From a checkpoint of a small audio frame classifier.
Model: 1.77M parameters, log mel input, arch crnn, norm layernorm, activation hardswish, depths [1, 1, 1], widths [192, 192, 192], rnn lstm.
Training: batches of 64, held-out accuracy 96%.
Data: trained on tunes sung on syllables by a formant synthesiser, 3.6 epochs.
Rows from block 2 of a small audio frame classifier, named by matrix and row number. Each number is 500 + 40 x the weight over its row's rms, rounded and kept within 0 to 999. All counts start at 0. Numbers have three digits each. After the name is the row's rms in percent of the matrix's.
After each channel's rows are labels from the 100 clips, of 14976, where the channel reaches its highest value: "peak on" is the class under the peak. Only what is clearly more common there than usual is listed. The data: tunes sung on syllables by a formant synthesiser.
# conv: width-5 conv (model.blocks.2.conv.weight, 192x192x5, each kernel summed), inputs 0-95

conv.72 100:489517526379541558481439520531470529433522498552492420497531526471460469509598441508495495531535521526566469479500501520530520496519497495437447499484517493472433468432503456465489509482451487499464520496525508474493438540534480503439514568418436488469471495578495612462500506510533492508
peak on: /e/

conv.113 095:506492458547502551575502582480502547484477503406477480517511461503449536477569538508462565461493537467516481483522497487471459465497536513460449514449531480484509505487506466522529486551471489523475505476584454437476503447511461521460507399586555475443440490474542562477502486479526460455
peak on: /o/

conv.160 075:480530564500562489571511490517505457529515525529518468526543517464523487495384437487531473574483432543508555473442521558504567474622535488433438570503476476489545564500514467543479510516483494498498529474445561536561503502457512471474495441560506465493551494510518528497537500482455438515
peak on: silence

conv.114 093:548495611465545462497421487493499519501516501467611554499462564502507537475537498497529419488480516514448516467515497505477612658509480473438537499484486542532524490510516536483476473514552491412514506519506469423489528593494496529525515534525522523520508468487522562491476475437475478346
peak on: /e/

conv.183 094:484587615542512495408525500547502493481580451501453462478415490440496424524457467478569499464524466498450504451492516517542449556513472495483568472437451458485503509502484423416462497501513435497510498487505491505473510423518506490647504490448497516547594502531447493532579442491418474467
peak on: /u/

conv.40 094:484557471499457463582450516475605541502488522533501553531526489513530539486378493494462534454495471526633524527546460523520564526542490451452537499488513519453481497500497513505535531548439541430543499480551529484535495532572525491484517502539503478463540479486425482514500492477608518472
peak on: /o/

conv.37 105:527470451495438465519510469405515480475511503414494510452547478589501485521461547517490490489461506500449534515489523462473505474490501531476502419478516528475494479487475475505453490484484456441519451546475518507550529518540545497502520476485476496496546506426496586494448491420544487652
peak on: /ɑ/

conv.64 113:513462575448495403465531502525525652556524469527511447518494523503499451488602535490519445507507531489464483495456506489530479631485523493570528497477485512441504601499495500471489500517549459533503523515537486557457425496508515537506533525558456476526647476487479552500497474510578497427
peak on: /e/

conv.27 094:502531499497505592538482504524539509506430476463475447542509457514477533469495511519548459474498480503489478442494496532465480486493529475463563505501516501409446501437491540554524464462546540495493485540479325432472471567530516553511506472495546493506433553528524468512491482523563476422
peak on: /e/

conv.56 102:538499520412486539429455482519481544480455488520510501470512523526496470523476486490456489402518518481456446530527487473493512521442496493524510501518504462489488519436513436421511516513459479454484507522495488509475501516567526511554509536465569515503475463499451387475520489456446461448
peak on: /i/

conv.159 105:467498512489434523434440564528521523490525516555531486512501524528518531516484537548483527493530503546545501565439511496498491476536481489619504452535511507572500420509469447552487532537537500509524503477502523464462531417490516520497507563513578489459517433574455544518559510443527502518
peak on: /æ/

conv.61 091:500427522453422460579508456434490465526517530472419439510481456512481468483469535493491448543527542503533498492463521481494493512550578504519540487522481527492541525475523479503465533522484567487492514458493524513445457429410477536491471493504518499482476509493506536537459453478521569463
peak on: /i/; /e/

conv.116 095:493484487504553495495492468470491488519488467423507453569527435462513548493559372480443492493537450521452501585485494537481500538564456507518559545488523467543494532526477528544500465525600541518456476496461509477486483478510424493508491461563425482499527559575504509490444542502535541606
peak on: /æ/

conv.55 130:461492476397591469477482553523446504498521500501502514519535470514524500494467511527511504451522485512525513499446498524497454651473523484464467488439502522487490432566507514504486506491488481496471452526499477460563454455515476473510492485501462498500518507547499509505500529512479517611
peak on: /æ/

conv.179 083:461456491574461485552499460453584527455484484472480530518489538483480526486485496454556527467457507470471540557508497516485543437534469472508562531478531508546478540542539471509523543526455568523503538485451574483497494492483530545433481538416496485495445570424489483462485480608571498538
peak on: silence

conv.50 087:463493522458482547447536517520552540515499488579471461530491497480561451494457520511545451471499487517443485557553505492523514478439462539553508498435480466594525538476523527566456501509450502473493501453393530563458387476517450515465494421563513500492477423486468525526484467491498481558
peak on: /æ/

conv.80 096:552568605490444516532433514422555487445453511473540520496482497525504406526582494523508511508520510539485525485465472485477544460598446519508595546482500536495491553442469506432476494530563514496473480495544605470507415484484507521537516478504524503517532575459505509484424489511554497486
peak on: silence

conv.126 130:508431404392440571349495508583515521516546518516446505513464513481505508496565505486423523567500524499502467404495508511470481472486541464457440484514509489431486508500505492539505522467427492495504542512512447428492556563448550593526496546477495514513523498518493558479434543502486535443
peak on: /e/

conv.21 101:502599443463608495530466541503477460511510459495484469493492540489511500501453576505442426537520525536565431490570509497499527492527433500481620498495474495530510448484522547506570492509577493415542475511462501453574448447476523547550501468470494542522562545596541505510469444494538498506
peak on: /u/

conv.54 094:514513521504448456480468503483490492517506483421517487517544498513523498480510505494456466578485566531497489494554489514498498647484427485482517450531555500465488456507521492452527465465604467483564497530441437501475454529480520492496508521492471515512459529574533481488513498516504468470
peak on: /i/

conv.3 095:522519494597609508475440478536463484527550502455456561542468489504509514495524463473536444523488525514573521492486498531526496505476631478492506504588486520462526554550487518461522506496546536514499550478495545532476565507496496526519499488523370505489520416431520418504423470530485535467
peak on: /i/

conv.45 099:528518576570505427469482492535562457500451505473517438479498444481496489488500460503488502532471473551480526463462504475517560424547572462559493530547493469518537470502487456480503483613538586538486506512522523515429566480516478533543510439488540475496473494445524467510564530470525515451
peak on: silence

conv.141 086:474546398545470471473445534543524465516424476596589460485409551514505516428370524500566447489444499519527520476494475512466477545489512549528492559509543540502522490455489503484462471472527569511465483504581487508481457541499462480464532507439508514476517507512539553524485495508536519592
peak on: /e/

conv.124 112:502456515627597476423580473452480450546489491523492475486433438492518454510435505513511489443508477529439526437541487494480482488492539492471537505409500467493483512520489492486508518448581533498454475479387487424486518502512520457507484514488517517488477489479481513503492496487512507461
peak on: /u/

conv.36 113:560483467495563524510446468453513497508493546539477511541442467524495517473567510482497476533533520555530540342473506504474499518485566492447561473536467481412531519483471517493487494490477538525546509510465499433441439500477490496567505555536474541498433484529507629483503506470472521402
peak on: /e/

conv.149 085:515508486533544538459531514497383551533468513516497541511511506462539496473445509497491565519468508536527490425517499500474505535547479508562525574478474490516509536497514503377554530512529449539510441517510505540553548485495499561476464500466504500487555486470497530513508484540460552565
peak on: /u/

conv.75 090:526507489476550581470497495503531538506511502382548455491484544483450517474399531503556497508459478484548569568476491519553526493518431491510427604509499534510498440446468460457502490548433503416518467530448557496504485514549500440557515489481455505526487506504501504490529480446434485448
peak on: /u/

conv.191 125:504475399422506462551493518526548542515465486506476521524488458484522443495491473492453511478513497490542448591509480491509534525554454505455465462559451467420449503469484528533494521444546534514518527515495498512467532478539491499549515441440616493511442529402503439451472504470485488559
peak on: /i/

conv.63 100:519464518484459503562474504540485527470500528494436475498505455495508481579496506523384472496510545502495529561500521505561525497481491452507555556543520548535488455496489507591448526513545489445507480533471514524514532521506535508493501509421436495492473453476426440514505529464501501438
peak on: /i/

conv.143 099:524483504463347532539526488477460444473479490450585545529534516503465536473505491483529499380518488508467489523575480468485490431506595504453515525511478497463492420497457494453473505448472529590490504527522598476472519512519487515505507454477506479488500525425460497467462496514560527481
peak on: silence

conv.57 102:538463449548484476557473488525444469513467518565494476450502500453504528473556566480437442491507511518481516419521499492504528517506526521511519539570514483555550490517526519498532545514539477538512549513470527521486531519529489468518502572549457502505496470597544472536449473519513514371
peak on: /e/

conv.41 099:495563526458441518474522460515485554451419465453565484459512588514488474459545497500463471441456464455538564493481502479484479479472499517465508484573524471461476443435496523532538428507434568532516492471517527536476547491520417478592480491552583484474491468500487504445488501528578525541
peak on: /e/; /o/

conv.8 081:483483572499474530546476474520585514450419463508467536461537507486440484464481546472537527578488434479618531466510498474475509448550509505474467536505510508490478522532480529479481493526526548481519496474414563544527532440500484469513505569486482489516507594495496498496555501580553469523
peak on: silence

conv.101 088:528563524451527490486475510454455584484526456472505509489468559497511476507552465469533426423519444537558526429472528512512433460562524519492453488440447506517536542536457502579461500506543546517553553486488498553464537456424528497559485495517480484549570504550464421506514445462545456454
peak on: silence

conv.77 096:522567417481566417604518494531507514468474481427493523504533547489497461486448502513515490444517521492486530519532490497524495505452457506569514526372530543503551473495543493573517522570411550464533534482494522505554478468500564472509487514537549516492497486492483450500449476504474461567
peak on: /o/

conv.112 098:474484521561530485647445517508472406459478527504492518539515532537477532526512486547554518585506559480494537481532515521477436521505461485531532475523588569468513508556503501485492508482521545541502514491530603490510384504453477518424519526447474502486559459554503474490447515518526473517
peak on: /o/

conv.174 108:469501557507564523496483486488481497549505453513469457502492549489557474489515490522585459523517466575511538669575479538491473503517533500466611461541492498431475517502491495498472493438472519462481476517520466507472480501554494536542492510413494496468482581461482472539512473541599497454
peak on: /u/

conv.52 078:506489557431424559510599466519536474544474532498441477515487570483497532533473533504531488499525501497578465523497510522472519479445474525445551535533464461483534537484499577509553519498459491500519576514560522412487471524459474440619502531523446486524599498521509496486562477467479495503
peak on: /o/

conv.125 107:517482416383427482489532483465536541522521607497519495497528445554496505541458527543520482499546548462552574414582501536498489520526474551497478546494520484466481498469527540433566501482460387547448497447505482503537511450513477482470531497520511527477518523522556478560492505589453453393
peak on: /o/

conv.182 088:495527511491536585432525557535506486524534500433449461487495461447462501482465489495440462552523450525509568614519462486476454459412474546534468479469474501557540540496482526414443487513521538570501493492559575499444520539459507507443490494498470498472506494530535585463482500466478523361
peak on: /o/; /e/

conv.150 090:472496615488496483456507514472485513493522506409488516462440509483485583489527504493588544553514461503499440502459489534492537508518482522461561476510534503501465494484521502502501518558493527551512522491518601481519478495493560443528492485508528498483420507469522522510393521508492515481
peak on: /i/

conv.178 087:475480479531568558469478445535454559503510484447522490554524449511514463520550487491401503605485529536478508455491507508513531528462512451507507458522486466518445529478509534489531517465371509448519503505504498513442470543529524572532514509454440503500544491578476521467480523515421542548
peak on: /o/; /ɑ/

conv.51 095:469487499557528482465485453394555516532477491562478489490512557530538434499523500514436452528477475467514465428496467480528440468527487473510580530476500493516493474503475485593476472511575504546555474511492455593429471497524482484537541495574496505503439509537468399525554540486538532537
peak on: /u/

conv.133 104:499519500431496515502518490547506572482473496527522492515509463502473501441526481501485452544509462556495529584517487517487496497526491531439388424519507481437461490491482482544530492484529532507466487481518522503501552446486522403500479555524490487443429446500542509482562472506481473550
peak on: /ɑ/

conv.86 104:535497492491465454425498474488550484509492444525491440475585544497493501449516521527474442498523543520475462425501500493456474493514516481514485490486512522476554502554530487483514515550402487518533531521621528512525500557501499511457486550477492501480568440554510576507464486484516492488
peak on: /æ/; /ɑ/

conv.169 106:507474487492502543641463528521506550479459485491537480542506398466440511506476516514523504476489517467561542487565503475504451540433540529474460505546514470449437422481500532532532486477398463540473490519527548511503474485507473476479502499459505494469404471448494500464539481533507493474
peak on: /o/

conv.10 100:482490490511539535542464509440468558510527497477516465548450435507494592532508519496468553517522533559530509484538503503502503474500523508545482462546495504525447485552485462478499500513491569494490463474494488430494590499553535508467488521483518493506415433513445530519506515554479480558
peak on: /i/

conv.60 092:500467509439556470512463493521507489467525530501510488474425465482519498508440452483520434574505527538522490593526445453479519595574486502518511467458521477486540470521478476491522496428505496458490493489463493503507542589494504468518493397493535487545462452501556514461483507474428497448
peak on: /i/

conv.163 087:451496504569522489559545480393485448493563502460434492518451501552498548508514509503415434541431463528577542531489474560515576526515509506487441522529506461508486485470507503500509470508507499435515524489514470561478556522496491523535527469463476477462452545506548480477480520516486536453
peak on: /i/; /o/

conv.15 109:534535556435537503495573509460521482512551504508491507519496469471530510532449469516532471418511562459464474415548528479495424543534528475472495545513510499555499443500495501527497488522598565442496522513425487459478558481427517488505495450463548522486433423543476438488413515487483497559
peak on: /æ/

conv.49 106:441526609522508503470459549489618501488523457468497532492467551521517518493420583532486546482504557530489503489500502474545499483564561490516524521468476561491502417554489462483474501553504533487525481493465486492460517502557514533529499471570489489454396467506472513545588494441445566470
peak on: silence

conv.147 100:513452483429467491459475444447455446466501497534508465518498596554531487499401490506514517453506504560395470513493518509537577523525451460504474526495497551505521462538549489464437483480443497453459426504526457556508561480514480508490495452526530476510544549533505547502500504565576503490
peak on: silence; /ɑ/

conv.82 094:514497486561523478472503534512542481466468524430544525557493528532482595450447480480478581449436530501586542433514487531492531504568442443486507514547520494511487535566475481524542492466533495401517467486497550475530524546469483507514498532506496488493488497602440532516478496582517453568
peak on: /æ/

conv.117 096:512500469495507553488502480499497564484431493602526535503450497508486595468515398533455521416554466488508581543456488506437524528458527565473527537523483474527532555484463506384493529486522547490459474508526520472436495521498506475520497475477569543477495558431513492486487492474475505526
peak on: /i/

conv.43 099:519490461526482483443449444488534530473511498466464472505598515513523520533536487488482475531477435486516590512522435505511562460450454518551449540488554461477528513493508444572466492499514490466510403526415445515503538517540552448454480511546430501449486434511511490517634527515485491558
peak on: silence

conv.175 115:495486503477448497461563474507547507507487473548429491508560519494462456515557486493504590434501494476494548539451491538488485370407503502473450489451515503496527534498501509455497462496566462466488507475520441569486494455539515432517520476476525499504482539463509487537502455524467522488
peak on: silence

conv.71 102:510469529431481490526530543478474544479534578479498481485548530500493524536556539512492459447473504491533486530573503541500484501517411475481487463540515486481543487480511516542503539468504471448479577537550480539512486480494486473510517557391482523496506500445547591500445489527485544514
peak on: /o/

conv.100 091:532483481436457534626507519510539522522465479500500473499455423546491499491517501498396456503489519455474528501443482499495559599442482545499496542600507472435451531511491518456555475538600523541497533498454485533509505532532525503526513552513513514513476464481506453492485538466444491488
peak on: /i/; /t/

conv.137 093:516467508482520465469512455486512452485487541493513549520434490504473497529421505493496461532543495508383515598507497446507457525487512413514429468504485487516547530521485518578469525457444471489472519469537427462528557490555466545533476448521482480481430474549434573522429550416565424522
peak on: /o/; /ɑ/

conv.166 093:522486488462457480463505518487537433588534495511504533472522463530509532484496534504521519550473467534585548465532514507497468538519512454527522433514518481416540388489487487504515540472575448507455556504573516501480494473535444481455510552424531498497570504567517544528506481486486444445
peak on: silence

conv.93 092:503557529475524506538493491442495515478501468537515498517469513477487508469596558475482457533501470505544490619480504507511523599516397534401530450535465510463498472519483447458477507465439518557537492513455600461510492480457486522507481513470503504487577503506468526504521479476417476538
peak on: /u/

conv.62 080:492515478487479484505502539542521471491459474491500492408391467527461455524410494525510522443511480555594510463540485463471568478503570446445456474467532535484501407540515506537477515524577545449484461506419505512478567515530522521509526477509553493517523553447463525514492503537516480571
peak on: silence

conv.91 093:511492461506490444598470496555493510488511546428545404493477587532478521510508553495566490577519555482507478498523469500509506526507512536519514448446514551517477443486555464504462464449515469455474465487529403549531414396557519495513487434574473492499486541473526539471509536527551540558
peak on: /u/

conv.5 098:536560587483474472480543467464611472481502509518443533498533468485514510494542488516442473554517464447488518475516522464478574392486455557469547457527524452488534520564504510435512543521530498581469514498569411489452471514459505493410509499445455537532535479480441456487530501504546537550
peak on: /e/

conv.32 093:462580563457527476555435502535493449502473458450526494492500579496486529460540489502456482481511502455487489523454486476490444468465524557531462432518474525458506452573515489484477493516475459456516518464472586450513540507526488500486484497552505481463434523547480568521461526517471477516
peak on: silence

conv.68 103:439515437489467517512429496460494545469449480547468447515530479499491535479471519485597549417539531478498523516592494517498468559579507538521609588514489503529438492466526514517578478584509453553482528436424459529527506525448495429483475485464467488502502585505506531485489525635467451450
peak on: silence

conv.110 100:442488533555511596558481489569498560531517476507482463501557421471491406508574564484458509507540447470470441539442475510510528421434515511479432567466469516513473569477481465510497530528471504547499496501533529505455528469541508474483462506508565497512483523458488434459507595435429487503
peak on: /l/

conv.118 098:452459487556489449435513485464509445501500474486514536513469456498522481538580549508514504536499476507517503576480494544502571457474513518408498490543560515532527448580510460530538516515510513488487499533438510535555484474451535532402534496425494494521527475570515489477445495478457579483
peak on: /e/; /i/

conv.4 084:495481493538476400539505538429532526516504533506558487564511460514500407472539425531406469536497442519543506524446495524531509586514496510433495544528468523435507535552517506428497501470538456489492480459576469495521443490525504540462523448562481494480496509481445515552519484538464491555
peak on: /i/; /t/

conv.109 114:517428502589526461574509483449563490517476487501518531458455511492496509476571504487492520556484507520399448503581493476527502494465495493560515494512499483514466506450497501551494479535461485467457495517440487440479533467488491505452463386580505521478516482439505382512505495493519516568
peak on: /o/; /u/

conv.70 121:477528577605438519657581492445436478507517514391511557470444501449490574501492505511689468546505464480535453459534508530501508429515539480547548465506492502540544542480522491480450506478447531557531513506492553514525492453470489496497489476426491508543562483509504480490498506484518510491
peak on: /o/

conv.31 113:488560454423508499376530568578482481518460507610487499518472526504532522510615503504424502573502494425528516465453479525473476406455489487580436488501506510494502493456497484500524533505455567435502536490535547468561477560478517547470483540392507524481496450490522586462496500486468517423
peak on: /e/

conv.119 098:486478404479526564518563539511475491501484528452409527520432518433523450485412533483601537517487586521475460505430480490475465519387440443490549481468517481483518491493556512473486482440530526499488497532495518553522478467489488523432437451520550520523509486529484493463499502462428488546
peak on: /o/

conv.180 103:476464542524525470629515527606430438538450489483543557500480494492508519468462468477496531492510498467481477604494474506506442437447438428552420455507487465399490507494524474475560501480456503571473507470519517597489432425487490490486497491411536492535480485496504422476524533492474550615
peak on: /o/

conv.2 097:492537473531473439433362466527413495518454491458487527498534572520494530452501444476487488560459498491536503532520484476483468507539456492491472433482460526466489554517484522567558490432508523463506511527440539457510422550531503537507511549487493512517479520603511526502533499501456453552
peak on: /æ/